{
  "loss": "softmax",
  "embed_dim": 256,
  "encoder_drop_path": 0.05,
  "text_encoder_causal": true,
  "text_encoder_norm_position": "pre",
  "orthogonalizer": "newton_schulz_5",
  "max_grad_norm": 3.0,
  "warmup_steps": 660,
  "adamw_weight_decay_other_params": 0.05
}
Rows from block 5 of the image encoder of a small contrastive image-text model, named by matrix and row number. Rows with one number belong to one neuron. Each number is 128 + 24 x the weight over its row's rms, rounded and kept within 0 to 255. All counts start at 0. Numbers have three digits each.
After each neuron's rows are labels from the 100 images, of 14976, where the neuron reaches its highest value: "top examples" is what is common among them. Only what is clearly more common there than usual is listed. The data: small charts drawn from random numbers. In brackets: how many of the 100, against the usual share in percent.
# fc1: MLP up (encoder.blocks.5.mlp.fc1.weight, 512x128), inputs 0-127
# fc2: MLP down (encoder.blocks.5.mlp.fc2.weight, 128x512, transposed), outputs 0-127

fc1.278:126141116191127130147126129136121146116105107132106147125121063136152100131093150139124133098131099149143113122151123111189141166136113100154074150124123172119138127184123142158157133130123130129131088094136163127145132155162108128080145149100137072157143116138122109107138110150110132139128109149138079114098148100114123115154174124103111113092120160096123151113126180124116103166165
fc2.278:130145103147130149101114136109131175147134157097164147101097110098128139132077140118170113109130114148132126142124118179132137144114096075140112138143094129139131107152108105162138116136118139132137164189130109127161087122108156142124106165103104137093125142088118159092144097130088128137122086106126135116194151119141120137151125123098133146072157137140155137113067131174120154115142
top examples: dark theme (97 vs 30.2); pie chart (46 vs 7.2); scatter plot (28 vs 7.1)

fc1.106:129124148164135145076122121160136141153135153132122101116131131149113106127127152127122133105123128145141141137153110109137076176158142113180131105138142187096147130137182128113126135095106101105182107112101099100155109148131146137122143120138113112117153157168139125080146086133089144082144140157120117200116086112134155100124133113143129146101117083140113081135109154140163122115107
fc2.106:138132142107166153149139135153123123116126141098111123149129140084154137149170167185155106158117132135142099111099095151133133099125185137081132139117115151138153140091093152128124127069092139067135112117123152133159129117154099149146126142119100131112153113156153136162131121121107123112128112121084109135102123146110141145190123129060137142156117188132135106106122163148139160135141
top examples: one colour (91 vs 53.2); line chart (77 vs 7.1); falling (75 vs 12.5); items: three (34 vs 13.1)

fc1.130:152138127149095090178140118122104126120118096136161108128101147141141137172143132124066091136123123136115173158138138163140116130110110129134134164120128153141132116154111104132154148101133112080142105176117073166125112178139141106180154168158108141143110157090125166137133117129105154124133116144121121137100119167127103147089161133119122148117121110153105131126098130114119130039116
fc2.130:172152145143165136090144101125094102127086093147108131117136109175153138144106098103139128180121086126119159141121104109131117156115106133141143158105108118126110139108114089137149143142149125161118129153142115133168129148118158111148121107098102169108129133143141126105109162184130099127105123127123195158150170107170094096169156131164141160160139122141114188138150128121137145124106
top examples: heat grid (26 vs 7.1)

fc1.114:134152148102137107095101115177110127114145189131105139126134092122102139158106145104208102093153098111160111100136149110129162118096105115096087138148142129134092130181126157112144143124144096134136122125098139142105114063135119144127105120134100103105104115100155142156111115131180152139142144114140123134082093140120124119156163119143149144145169133094165151109153139131133133101117
fc2.114:118135119114129157097120109126151125138105094099122102113083190157140092146122105145116136109175108156114176064177112127117133140118121088120148106142122104145097156136152109172172118119094161139101110170141106110153143143097142115146129139178109122125151120116132113106125106101120142149101097169161162122130127120134128139129142110119137139066152120104125145103117067140149101111133
top examples: ring chart (34 vs 7.3); pie chart (33 vs 7.2)

fc1.455:130148139140152107108139083110134087142165125093115150122125113080139170135179087127150155048117102135137115161134108111135093117135120150154137151126154123138142118129160126141126140134144146115111128129133110130128138119099148095133084095093127139113128175138139120118116106139123110170106151142160120166176114125119156135171103108135141139081168134119082134090061094146123101121144
fc2.455:104121172146072174158124144146122124075158153124148144112090131121144107177100119121135081160127142107163084123127117132112105128122143154138134152150110111137136149121132091129154138140129140094124101077115128090149126134103118177169186181106106127145156122139174139109130159127134120121134112158108118119098148111168118139157130132153100158121119090118128121122130094179125139142168
top examples: step chart (35 vs 7.3); dip in the middle (30 vs 12.9)

fc1.133:148086139105109113115154104135087114129087158135084133162170149108134137130122094122106178111115140081096099130137156146104136152158114142148138165138126107090172123088122123160163154100125158133127124159102150130139141111134086114103144113140142123123157129150142134152117097108154145157092081139125138160139109165137157164075158150122171161131152139081093139161144128109142132135116
fc2.133:108176124119129136128092161150140186137160135141113121164140116123129132112098149127134176091113090188144088104130133096147120126144156132114090130138106144152145113098173121110107148146120129138093089112143128101144108099159132097148174110113110100104102106179140154132127097152111077101100112113115108149076150118127105102136166111131120138117096117128143134117080115079107122128121
top examples: step chart (34 vs 7.3); heat grid (32 vs 7.1)

fc1.137:102164118157145150152118162117153118095126156138161153136113151136102146170107110141185120108127147157114149139125089158125148154130065157154129122103121104140170145095181145075122065107139122107105127124117147120163161129126073098165114125119125150098133130114115176120152115117130126138132137130162128111146125096143097114161072146152124123154122093129131131128151108104132142169117
fc2.137:186143153126143106136125143121152136110083149148150125129143093143127123138119092135064129142163133120091092106120121114106109124142115143150153094173156118140151105146097158095139104140129135109113124150120158158100107108157121114157152114103133120144124141120125123090143101056134122112124128102091099080087142112138177117105101134159118093131176147147152152149142116146163177149107
top examples: flat (36 vs 12.7); area chart (35 vs 7.2)

fc1.248:159168127141139131125117122112127059129130112093128156155133147133110118110131117114125136138148158165108094137117110147107105184100083134176136122103129120125148110123129156102152132110183118131123141132140167115125186160126136101097125097112123078112162137097111147099133127174123144111112129157135070116095097110116134103197133118136132139112123162156183165142132129118102122107131
fc2.248:185112105115127148120121119084124161151128163130138136129145068127146093182118136110114127160160107173141186117152092092137120138172085107149110121104122093129117101161132137119155140101148154112113114108159121136096123135089136139099135186100114120089156133116127132143141128147111111133100154073089176112162139136151101143121159129133139131101124114101121148140135131105140168151133
top examples: heat grid (78 vs 7.1)

fc1.41:137120146087174104101161126127134098106127127152126126101158089157108101129130150100153148150102145117129120109134129140144117137166120149141139109142151108151136047115139049154146126140122172101187129126118108149117156097112123051110131141134122148142109118092114132125114142143131178150116115103119098125121161136135157155120133139113145160082146100175111156132156133115139143132115
fc2.41:135132175117103146114118124140121095150133130162132139117149139109141112070129112110174121120137140093126127180080125176094098142138115133162105111114133093120149142099110125106110114080150148105131074123128116144132139156135141138145172069146138112134121139144118116123095110160079125121140126122092132144171134115157127122082113110149085096188087109125136156107101158140147146093143
top examples: histogram (65 vs 6.9)

fc1.65:117129104135108153090148132152116129101146134129153147124119111126144112129165072153127113106060070129111121113145095165118094095134110127112110157109114143115142172152148128070118103113117140131116088102136163173150159115157105184128125132138132107201111149127140157127182120122155148140105097105129146152135160157095128105122153145132148104126104139126147112103155105130151138108121
fc2.65:155128132107141094127155111067090087122121137175139148113116087137102132116143138115136116132116190119098146149127117092163098158155071154111111125100149150140134154123124121124168111143099127109096112138106084121136102141097136088143110141133108049152105123134094103134149157133129115126153137138181121115139082116122096147115150127137128149115098134162099108093097125145124126164125
top examples: bar chart (100 vs 7); flat (31 vs 12.7); items: six (30 vs 12.7)

fc1.125:150127097096088177113167129145128153120165110152120102111109165116110085124087126129118151134121094108109115099130130168168135155106121134113139170129105126120112124108165114117168120107161138099177078105087126098131124150122165110132152109119139099103108148112115145133118121128147146166170117122175122122165128148138117198156118151149118118119127160082138105124121099175156129125102
fc2.125:119126154141107112117155123128076170116131112118106107118154117066137145127151117187119135150114170111119113081126143154133125157157136153138127123159145123150122157132091085136130093126128091136099121132135138122120085118135149125070115151084128146162118122124156126156112123137113135112184075113146138096099144135147135104105107124128112090069149126130103130120141109121144085196104
top examples: heat grid (37 vs 7.1); falling (36 vs 12.5)

fc1.481:131140122151113122073121150105094138138116137120098128115080091076103100140168135123133117089141112138081168154168111165146132117110119122164128131150112188126138163138092122164160139163140108136171120158110177133140107138116140093093137191126136122122076109086140134113133140143102138131116142147122111127076130125142172124138107132107146131141101152153127116133113155109101143106099
fc2.481:119118142175182160158098115156151127148127115163126160147130082113164149149137138140124169091158153159145110116196116120096149120130095093123128121132153111208138141129121106111161127112085158137118146102124112113154132103124134110137058145145104122095134143133121137143099115134134105113147132070161136131147105119121151113121093118152147119138135149164093104150123113130110139154153
top examples: ring chart (53 vs 7.3)

fc1.224:113164136142153152094141119096113154087130090121133122150171154165087148156075156140151135098116118100147109147139130156106104137108129107100125093107098140105155115158126132151141133145148099152126137148116117134157125119166105126183171148093077096132148142101166098093124089082116122134114122097098116147116139115121133137111126123142162159113191129097134168136111139101160112108125
fc2.224:177101140094129127131125174131175201100106124149103106109134129141148136136124133110109111124144129159100098157138138083137143126161082089101176147126108129115120115111094124069168108110149142099119138115097128118115171077114104161129173103189096102122154128104131157112106138111104127110123107137102115156094152114111122145127133153164126135108128119128149120137102147159109134128146
top examples: flat (65 vs 12.7); bar chart (26 vs 7)

fc1.212:099166096123158112088172156115138146114100102119151148144102133146118123144083091145124125129046104140141144145138118160140104118128126124124091124071174137126127160160131118128140137130111116141106132148156183125155168146152119144150147127104118114202097133129149138129127114115161111104146068123135144175117117143092150115149089124145135123109135128110165145085118116148115119152129
fc2.212:146127154122127085127155128127106099107129172124138115146096126117151151157139125088105107108118172142141152114135137060137092121138071113129105103118069116168149164137143124113152090120107136103120150103114109121094107127140148141139130141157139082111130152130116052121157130112108104182132142118120110149130142106123122118149140081115109121101109124126135098149106141181181096132135
top examples: bar chart (100 vs 7); peak in the middle (38 vs 13.1)

fc1.310:102153117126139149154118114091142126141143097089151088130121160115149089134150128126191115157128163110145153148131092129118152160129112100118117103090121147123158127165114114163107151139179150138093143120104170156137167140100115114119121136172147110104129139108164102114128126114148130116093092117115102143102156082154104158130102087120121111109114096132129151165158109176127078131166
fc2.310:148117126127107113146096130128166130135169138102146109095135102155143157129139151106139092154147094132135111155120173127106132114115114135117119117080125111113092112126080132146160149105143070105177139138132114107104149132106100131096122111152164103168119105117141166114157131159114083103148171113107137130119173128142101125132162147127091132083139145070136094132127098089134183114150
top examples: ring chart (65 vs 7.3)

fc1.369:105096108123131154140128094144121172143111132153133145140096094157109127124140112158144065082149105131132106124101147106112091166161128126118195133103121146130153150149134123111091188146131145117098159155165152126073130096124127125116114135142131101085127123113122147130167102128098134139120136093150141156096157122167124135141078156118165142129141152143086104140153125074116136126131
fc2.369:091141094146139092106079134134145154108172121118180104148129118132143137109174132094134104130110127098124134122111148130129113161140121130126156130114135084153117104119141110134123110146148172113129103129102110148128075117115089143119129103126090122121134146147094107133136122141157109117163115119154126096178143147138065114141137122131159173182130184149092064139129098144083129146150
top examples: one colour (86 vs 53.2); step chart (85 vs 7.3); dark theme (62 vs 30.2); rising (53 vs 13)

fc1.140:171108159140122064101114138140118127143133129112167142115067142114099115147172106155104118103156148119110113120177119112122091146080073147114129141145143129106087177136111125117092112121123129111165159091134104138124113130140122168161142129153134098108119155133140139121096140109117150134108173121132139158163115153127135150090149159117078144114109150152152131165101154134107176140118
fc2.140:062103152133142077132148123081120126148164126085103142144132100089103113106168112117121122100109138163182144128126114089121080138114138151161126126186118115127114123114162087104152129103084083071128139132132140166140159132120162142134134148112148135133142085194126116127128146131140136154120135108110117124127138137154160170109137121132155145123103119140115148171132143092141116137137
top examples: dark theme (65 vs 30.2)

fc1.16:136102138117125127168111142134124092086103125148142102135102091162114086153120132144155101088153133121079128147136114126098064085114102183070120131136153150130101148176136106148158156136119146142117115086144136137118125123174104152125103118138140105149103138138189119111147162137149117113119135141137140130157106120145123109087160105116113158150089154133137114145150141154164168139158
fc2.16:124124110100129098123124115081098091093149164128099094125151112137101147085156143128149119134097130122157158115119145155156103105113145098125167161121137112137120167140111157110172149141073100086182072138151078163127174100133114131160152146150135109149125147152125130153143096101143102149114146143083109131148154103122149148123110137139166131129108128168128118144119095092105124133129
top examples: flat (46 vs 12.7); stacked bars (30 vs 7.4); bar chart (28 vs 7)

fc1.105:156098100149122129116117171114147155119119146123122136114161118126172174096115113112103109122106105126063119154134104143169121120130123089171102135142130120114139118107135095098129106099189154109102129116108100121150100073130109142131098171098166140113164161148160113135122096138075156146151111154159125152119140125111150075148100133171119135131136151150131092134149100126122168122134
fc2.105:106119132109110136124150130157114181137108141127127092112126099125161097163127147156128102133121127110082083104162143144115120108137156135114130118139175141078129101093135111101145157133127157095137120119109153124095160112174128127135158111116117170118140145090113103061156158075148104133093096117147125132141131115101107120105086130111073094145143092140127147113178139139159109125102
top examples: one colour (92 vs 53.2); falling (52 vs 12.5); trend: dip in the middle (30 vs 12.9); area chart (29 vs 7.2)

fc1.165:136091100101138159143113066086112162147111165119149174143137121124130140111104112121101100120106155122131135157132137153095119116134120114098107145123120184140163148110137102122102134146120146085122095146175120122128146111125091115137129155098148126114140092136148173139148157111117113187112110098090207152119130122126168153133087122108129177122129166111119133162126119160138120137131
fc2.165:080109109108137075160081193162136111179182123140134156121092146135136133141137117126182145126146122149143087136168169095148119122133132116091141120133104125105089125129051131134133125118115131116150101157089099147109133128137125100105158112146108147121129158119148125127082146159141145144108138116131122155168105114104129096133123097093145106138132149136136114123093126124119152171152
top examples: dark theme (68 vs 30.2); falling (38 vs 12.5); scatter plot (31 vs 7.1); kind: step chart (26 vs 7.3)

fc1.87:177075110126161147136116127141108135125142084135142130104153110161079141139068141124197138122130121126114113154149120128135130099116140116097125067126127133109137097198151127127157131119067108134115084146120099140122178118119146146128110108084125169162105131123157124112141161113126080121134107123169133155106104122120169139109150127141153155142138137112122166131122148141140142155136
fc2.87:131121094104093123102125166119135135109134139101126103134129109128127119149158118126153114138139079129128106112145176178142148106186101085090137141131144114104145115157160160113154144096165127107151115120154107158069128072102156133143172134096145123147069125097114123101131110123146131133160087145098131145125133116168138180104102086133136123115109151140155156148147136147101144147115
top examples: flat (58 vs 12.7); lollipop chart (28 vs 7.2)

fc1.261:160115113152175122116117125126039172135149140120161094137169130124146140151119110123122131170122133127166127110123120113099124134139094104160095132142119121109156136123144114125120150138113144111126122113163111140151126136161122050167102176138105112126098184165141116118128126138152160135151143118109108090131115123077086133137085162087119118139173126112153098095142131136117127124147
fc2.261:162136166126090123161167143091103107149114117127134137108113147120105132133101115148142139128082168157123126151110119161147153169113126138099118137114162112158124119110112106166138156133107134145147128084140162156159121141108120162114120116062093157117171089159101170152101123145112119148122161127156112123085104114144136106174161125120104165117121139119105157074137140156145166099108
top examples: heat grid (63 vs 7.1)

fc1.324:144132134093129133102151118157139164173094098132092122147170121123125122130124100155134139076158110140129058114145120155095141133160146136147150131121138104111106161107104136109163108095103146090153138163122158108140144121114139128150100111096132159094100134194138169113098136126139128154144155093126090134131106148155127101085126187128105136113148133101163111151118098160128147149108
fc2.324:111113147103097114116131129141146132160146118183102166177112173120135088127155154188120146146129106155122093084106076097079110125125136143131136113157135140140151129167189137127111132119166119112080110117125135135137142092161114116099124105107114150108108169177114166134119102150108094135124115121141087159114118146158114098114143114124157144160121136112141149106092147114115118098134
top examples: flat (47 vs 12.7); bubble chart (43 vs 7.1); dip in the middle (39 vs 12.9)

fc1.92:135135144167131142117156110092134121101113111151094130175097141141100160147174132130125141101155140129113123127149108101075140157091116104117181180155150141122142076145137109122165100148174175112120110130094137126116137130118103100124079086138153145140117155179150117153118105153112130109100142121131121097125115129122104085120119079145118135149126114114144131124159182117143120095169
fc2.92:146141109172110130101117128127119174157112125193167119120159122158151108185126153126132104107152118144139154122121163132138098160165136126113132155101100121142114100134130129159152069152145110122126090121116132123149120096136140075199136142152118095088118139074147174136153103125112135108122165152125141116119145147123094132164103110109116149113134167095139083136117129147105139143122
top examples: step chart (59 vs 7.3); ring chart (27 vs 7.3)

fc1.464:161117153142128167130099120132121138118157165113134120146118135123121134192114122146089097103108158071118156116080104145142096136138126131106154167132109117089125156106171094142104132118104142129126157114100135149134132161147142107119112169113122145167158108107110197174137166140132145141104077102147120095114114151133128143176152123115128157168129167096151127100130143091118122132115
fc2.464:127085147158185108100151126143118091132118143143123114150149131102144093112115119117115116105107126091080175115137120118115089152132133114112141121108158161116116143137094114152115096120088127136140081164126099071139122184151130116090136113162125136117119102169128102085155118089124124133084161122174141127148123111135108121130100090131102149143089107173139150118162104159138155138104
top examples: flat (42 vs 12.7); histogram (29 vs 6.9)

fc1.426:187151115159083169103152134116137086139142152125154123120145070164130109151101104092125141123147093144120110148132175107135126099089121145131122137120100118148120126122107153114134155173125127082105162132088116172176119135142125114122115143109129144145170109159137117114147104119099156120125121129167120100111132123122143097126095108093151093133183139138170121148168128163127152105174
fc2.426:159122106126113158126149129141147145139105122110121131112143144127102136152109127143081133141137123104089154154119124118149102120126148102161107104130060133138169089125120130129078120133111106116090135146171121156102127143132102143112104147129129189141131107125063143120110076123101110121063124089127119144106175126124110105147110103139136179175132100133125154141191129137137087119141
top examples: histogram (30 vs 6.9); scatter plot (26 vs 7.1)

fc1.410:142153137142135130171115087166119133123102131128137139151106154126130125125134112140095085113128112142159145096124149155154084124073113128124152076137108142190113136101101165109085129106100114177104120156154162152125118115134184096148138122113122107169156128160152166149134113104107105148124089142141146152118162151175136115130099074151152140129102103113116111093149125127130111136149
fc2.410:151102139119117109131155140132134113161137134122093085147101135131208167162104128054150078134123129151145132117114116089136132128155120136111116102147082135138110110162109114099146157138103148106110125139118143102142143165105127133139119124132113110118148123123136090130113135071130186129070105118148128107147131145143108154166130142186130160165082135099131121141136117169117123117153
top examples: bar chart (82 vs 7); dip in the middle (37 vs 12.9)

fc1.379:124178155094098106095128127128111161115134115156187164146129137140143123148100097139157129152104097149137084100144096140111105127135118149155100116105125122122124143148177113098116126152108116146109139154201133179161152138169108124113105150085127125145094132134175138122091163130133127101102102128129135138132117109128114131133068113134109126107113145101156157088120126169155080141118
fc2.379:142133124138126061118131152121110117124106144133117125136109129130149169124136120059122136124118164107081114113131116074133100123171109105099106149129148110155168142137151111149163122131128121117130123114141122137107116139121067152124139111148117069125131122090145146142184167057144109130152126136153135140098167093105135116171150126167106126159118116105142168112130119161176141127118
top examples: bar chart (100 vs 7); peak in the middle (39 vs 13.1); items: five (33 vs 13.1)

fc1.430:093151130131168116117111153116129123152119163145120119141141130170139146113108132098149124134107035130145138124156105155126114116126159141102116115168143141103099130130147108108082150140116129099124123130134136133159183090155103124142170140104095117160103161124141132151119114091121126142110140123162182109102081122120125142136116107127127157079124112071160164081144104141164162126111
fc2.430:120152168108150091132168139093142135093131150149120120126092155135161208153153143072142134057132133131119121098092133105114112159158115081140115167132115165131130124118140129103161121140132149158092134086137084155139136091156119162134112127128111136109130112138115156104121165097122107125171138114181128160129137094101120127132169128130120134110104120133145139150090125157144135139146
top examples: bar chart (97 vs 7); items: eight (34 vs 13.1); peak in the middle (32 vs 13.1); items: five (31 vs 13.1)

fc1.191:166143124115116098158112132111140129110116152170068127125131128136144116092127112144128126158104117124102170113117142069163143124139128125150078138138141134095136125085133118123064099130152123115100105156099106072150129126167131144157129160126152137143104164141139115103116143151150125108148115106149105164144142126142149146186167160120134102134119110164145144180112066146144114160110
fc2.191:097111147122107157127183139160125164119144124131164155127127135154176136094150089120089176110102126138144128126139121102107147130123179147152122157137135112125110131111162088144114126114113136129152136135121121133130174126134157116099168141092097117082146141085150102078110125150115084108122144126182123101143131088111141148141175128087148167096115124080144121114135163135131150133087
top examples: bar chart (34 vs 7)

fc1.326:094072108129126102136167109121155172121183127116136110121114137131120124135147131118113095111158120059127139116220117100147119141080160082143127139201136169102133139092127122137106130094152112131104160154148126105140152133132152115161083125127110149136166097120095162111116134109147127142101138120109169121099140111152128138120133120137116154151125149121149117134122100124129144110114
fc2.326:111129099087148109103121133132116133122144111103097118108158107107151153138137117115133102104109107155148113144148177142122066131152150088134133160126163150133139115060156108128159143127049119132160153147130158115119128145118133141093102090142113128125159142116163106162125112143128150168070113112127073121147145141107122117105133142095118129078171092093133133137135114143127155159120
top examples: horizontal bar chart (50 vs 7)

fc1.100:133145140124116111120086110141045139095135109099136110150121106099139103122151125171168123155130148165147120136143119145129095108128131143151146156121191148089151091119125127143149133136146149102111077103135124096136116177149149081129185141126107152099111120106133135160113179148140170122119136134111122101144096098128122098137123126136110137092098128095138108138119105131171160139083
fc2.100:130121166127123135150126120138110115145139106154178103149083174117131091110115136129138088095119111169136121125130128125115140132059081109147146142125130079106139130141124146161117158132131139080119092096134103132115102166132106119096091142086128097135130099141097093130115142140145137100170113163114181145137086102129127113150107113104124119121112133098093147169176166128141096095151
top examples: heat grid (64 vs 7.1); items: six (31 vs 12.7)

fc1.414:163127111147139114133149107138129164148134152130135148127102105097164142131156111119103122101144137162145124103137139139139123142080114126107146117104142101156148094087108162121115148167062123131105115158147074136103125153120114110122123110106121148165119119180096093166109176134129131125113093172117149135109072123109085132182125160123070109139133153133154137126108176138136113153136
fc2.414:073134134106138105130084124102123144148139164138146151112137149130116163125136125131146098132103114164156107133137114142086115160113096086143109144178137134141135178158159104133114123115103153092146172165165122109149134149113165182142117099061116146088121116100162129129116118117139164127129130099128087118121092159148104170158130148137119119137129117108076100090122149155141136147122
top examples: horizontal bar chart (43 vs 7); heat grid (37 vs 7.1)

fc1.176:141131115119133127130143166132170134101084136142113111179144102169157132127111118163165139124099141134116124122097137141154128125125120124121109127151182105139130127159166118080126141150100151137128126105170147137128137111159124106118143111096119117165095142109106152135112158147125113131160093090095140096093121080152137144091102118143108133171170071103104153118094173110168175158124
fc2.176:139126146119155151097127135085134109108151106132085108088133121145103111129082098096129111111127109144132130152130137118086129105172140133136120149116082125151177144100129116117137140136129159103072141114082078137140103114155105069144109121119154116099097151142158124111113141139119114147144127113110105139149111075158113146097085161109133089120136142114161194141140147155142082140150
top examples: histogram (50 vs 6.9); dip in the middle (50 vs 12.9); bar chart (26 vs 7)

fc1.287:135140121140159154111152134178130150129109140128140132113144103102125128106106117131166150058159100156141130095152118088141130094131118117164133112125183100139078133114137140093134125106069087087132132125108160121145122121123159149079125187093113138089120138176128100117129145128139110139148170113129072125145123120118128099108157133129073118129128146120159125124103124156102162135135
fc2.287:093107133111159158115133101129144140154116148166152154126107132111120112113162088162117105142158133123163152118139066127108135098131164153113092124130103128158139138157169138116142134143152145112121108110118148143159077147131127092114137142120094151119134167088176130114070127156142157148128107114142129137154115155137070116107094159108144134164125114173166162166125158080134139143138
top examples: pie chart (38 vs 7.2); dip in the middle (31 vs 12.9)

fc1.407:129139144139072149105187150149136146126121091131134157113117122137128112101101121146101149118153125111127131110097119093099128157123149102145130138145103152166126119138122125165165078125181109105135106120131086161115151148168125131120088109157110110082134134144099094149124128132133134084111145104135087157147124146111147141176120125117174127108085130169141120147154131212125128114108
fc2.407:104114083167092134118159152114145086121152116148189116073151130089166126130133118139153110119117171114112118078129147132089118176124117127131109161145133124110137120155182104111151129105143132096124106102144142144128116190150101115141146071113089117100137131128110131163115161121123114132170109113159119117188098116172074107138134123138135122122118128145132146113141111115123131126154
top examples: bubble chart (98 vs 7.1); flat (39 vs 12.7)

fc1.364:160149138155119159145128151168109128134143122120153158086134138129137124112121117145140128109102100125110110132136101132069078114095106138143105106166161167121125123111163115136144097121113127133110170109150094123148117109159134097128067110128075165102139141098118079104162069112115150147067186129168133149129162114117157135157128131128125140154119147135130113144154110157142114147117
fc2.364:117102115125137121150141121131107116124132135124116125121148101122131144146140121112137086122141171136157118094156110135132054174113148097055124150106090142102135097156155128072108178151079130103085127132118126124096128128112123169144121114138145147140142097077162095132137172126144133101170143141114095141159128121137165132161093119152158146086138103134115166137106119156145138126129
top examples: bubble chart (61 vs 7.1); rising (35 vs 13)

fc1.3:175126116133095130097145095160133134100122167104145173133133119113083154122121115162120128089146168094130130083136126146101124115098117154127175169125135139152087142081148149131144106108114121139110123089148118170119111131122166133159157105117106163130159155120105111097122139118120131137106160125117162175125127106110171133164122169163137153132141080132131092066125110134099099126129
fc2.3:113126092072089101155136152171126092142154125130102147125144116106159088143126128126159107129124123156155114115087105136092127108143115096146170129115123124123085144167104122134124159163102137130152130102111164107144118160109137095144153169138126110117156102120145158118104142109181131122123111186151124099097127124119126125130147135131122176124107157132165120150094081049128127124105
top examples: stacked bars (36 vs 7.4)

fc1.374:156171095106088154092158138126115091128136122135161134108138100116134111128078096128168137155133096152137135166148153176106125105087143132139093167138147146151110141114149109149160163123113161088114124111092170139124135108144148118125135138096175135169093143136076123130086107103146153121143102118132098094118130145139091120107131137136106115130164139128166100178161122150124095118114
fc2.374:146101154155113098116109093144127148115142117161169125130155103152096131135100105194107169125126128136116160075136143136147146136124114131145081105129127136134152160153130130104087110079112115066080138125113084127110111155099154129113128124131137132105148108130071119161104127127127116139112102085178150127109140166183113120142141092124118114107121115144133160118169095144140098117130
top examples: one colour (97 vs 53.2); histogram (75 vs 6.9)

fc1.284:086133118155137156156159110067109135116146088110126158132096139133138084129104129158161133123126120158109123100134168121122143150120135123114087124111074148125156133132167156150116128119139128121130111108086164118124162118129107187165146138121110109150120136131125083175111126166146129171152098150120129147124091125081129106113168106111148134105152148094127168076152124135126167090108
fc2.284:094113138148121084151126125136108183100117123102139152138138135123123167115131119144114106121115133148131106089135138141097118136136102093140115117098106102118104165116072159113089122093160092134118139163132084139155139109108185093137113140146114092118197112141110134128145193131138100147117166099167111139093150146157129147069137164135142097135118137130147138114090155121115121125109
top examples: dark theme (83 vs 30.2); falling (38 vs 12.5); bubble chart (28 vs 7.1); kind: step chart (26 vs 7.3)

fc1.121:165122118133128149114147128121159096106105160144114096112131137100114146119120119102158111144153135111147110136096135121119114134104146108131130159116112115134080120119196121157115116118107111110099111128142157145126114142144107095134101140132126131148152142068113109092184165144135143164141157136150099130106112114065122156185109118124112149157164145131097137113136210131093099177118
fc2.121:120094113122099129136145144145156107155133163128124109151172133113076097151122133115164080115125138129117102137145179145096147136129119131141120141141156106099158129138088110155074143142129149164084122099112112130111111140124154081087134146145137110115111091119143135064129150111116149164112141111108113114155116200095117108115164154137137118132110087091140157162110096138089121124109
top examples: stacked bars (27 vs 7.4)

fc1.281:126152131139141123139128129124079115145091105119087115133149133122088152118148119111137117123138114113137124123109140163159148178121092086079126132130161121161119115133155127139092141156158115107148123133129129140141106116149127028146102120129122146161139178155129104127107142089119154140083138140128117146106120093147115141103116176135141139076118131189167153130110087140133173149131
fc2.281:084150136132111149168150169099140078111116155175111145123124118110150141096101131140154134135113125141117123135097171133126112190124117117101120119103175128120146094121122121085101189097133127134161122148095124132142129106121118185079130132131111112166102122120139124085099129129105071160115103119145126145130143127121111110106163104167096148105125120095134140135145129149167152087167
top examples: heat grid (54 vs 7.1)

fc1.302:164094122179117149136098129146133140097112112133201160118095122117180161125107119171104105152149133119126161125123145147081106131119135119071156125125089153142113151114196140122130118126165129134097097131131111150102129129150083132140121161153105151142126087108131123126123125152157121122116108099108105126160146149091141172162153115165144142142091132130136097108090129138104121162117
fc2.302:105130103163132142135115139141124110079126159151170112132163117130143088151111122104184126118121129148128145117125155131131070135112113156105158162155130134150125097137114104091096155119130072152143128155098167099111097128108174096112105123151146123126106143126102106092114159146179107143130133146110106109136120118142151123160086157174131109124045140138131146128139096113149123153107
top examples: horizontal bar chart (44 vs 7); heat grid (25 vs 7.1)

fc1.55:111113139130123085123117096165136070142068117138141164126134118118105132120132114133124126091101134101141105150122137105154090136120119187118130146118140123163100152152140152119144150157125112140117125150135122159097098134175135150154124172154122154160126148101176117115112164129139156145105122132116157151145152093155165122162109136150136150119115166136082109117133145110109063199116
fc2.55:127128122113142144127171173165146116129159193152151114092142164129119126130087170090108112131130132120122127117151102131115142133127144144139176105136148110142168147154130135101099116177109164096147141097111130106129142146105109109153154127134109107112169130151147158109144091129209121118157153162138105109131148117125118129160160107158166142126090122160126168140123105157086110117155
top examples: flat (51 vs 12.7)

fc1.9:161133124117135138104136131168214142146148136118128145160122139131109102152115119124093103139131133106092136130115174133173131150099160180128148089135126141136108161153126090172098125132137143117100144099117128134092149103140153191113079111125145119130099159136165112159137119145151105120119130115141127116137124168119107155140118136128105114145111121083129104158172168110104072159110
fc2.9:096158137139159111156162155130136131126066156140123112119137130110100112112147103121122089105116136122142091167103099120137138128114143142148122134115187113110106127167140127150087173128125138106179142123153152125140087107153108109109098132129120140106153076154119120174125143181093154137133099114142151124113106106180146085128147107131117061117130152139125163096149155149132156107137
top examples: pie chart (51 vs 7.2)

fc1.216:127109145128155138149153135144104094150153157093094106103116103166113134161171098144126140089142120147122144170122156115160141140135129145135106100109132077126164153097128094087151157139112175117145123142146125133167145151145129140107117107123105132135126121180136171138169134105101103133099183107132113117114092122093101109071163124143096081104110120157136098129138125156150112126168
fc2.216:120136141131139113122108118115157116121099131095095181175137100151128139108137143126120153123140123108145126126115089113158122124132153175120083106126104113094136120131146179129087116147127139101104135125115147140181112149139145124139117169150130169126143099140094137152143098136105102083068166131130153131140119087121120140124081160082178162114177126153092104133175148099125112154137
top examples: dark theme (74 vs 30.2); peak in the middle (45 vs 13.1)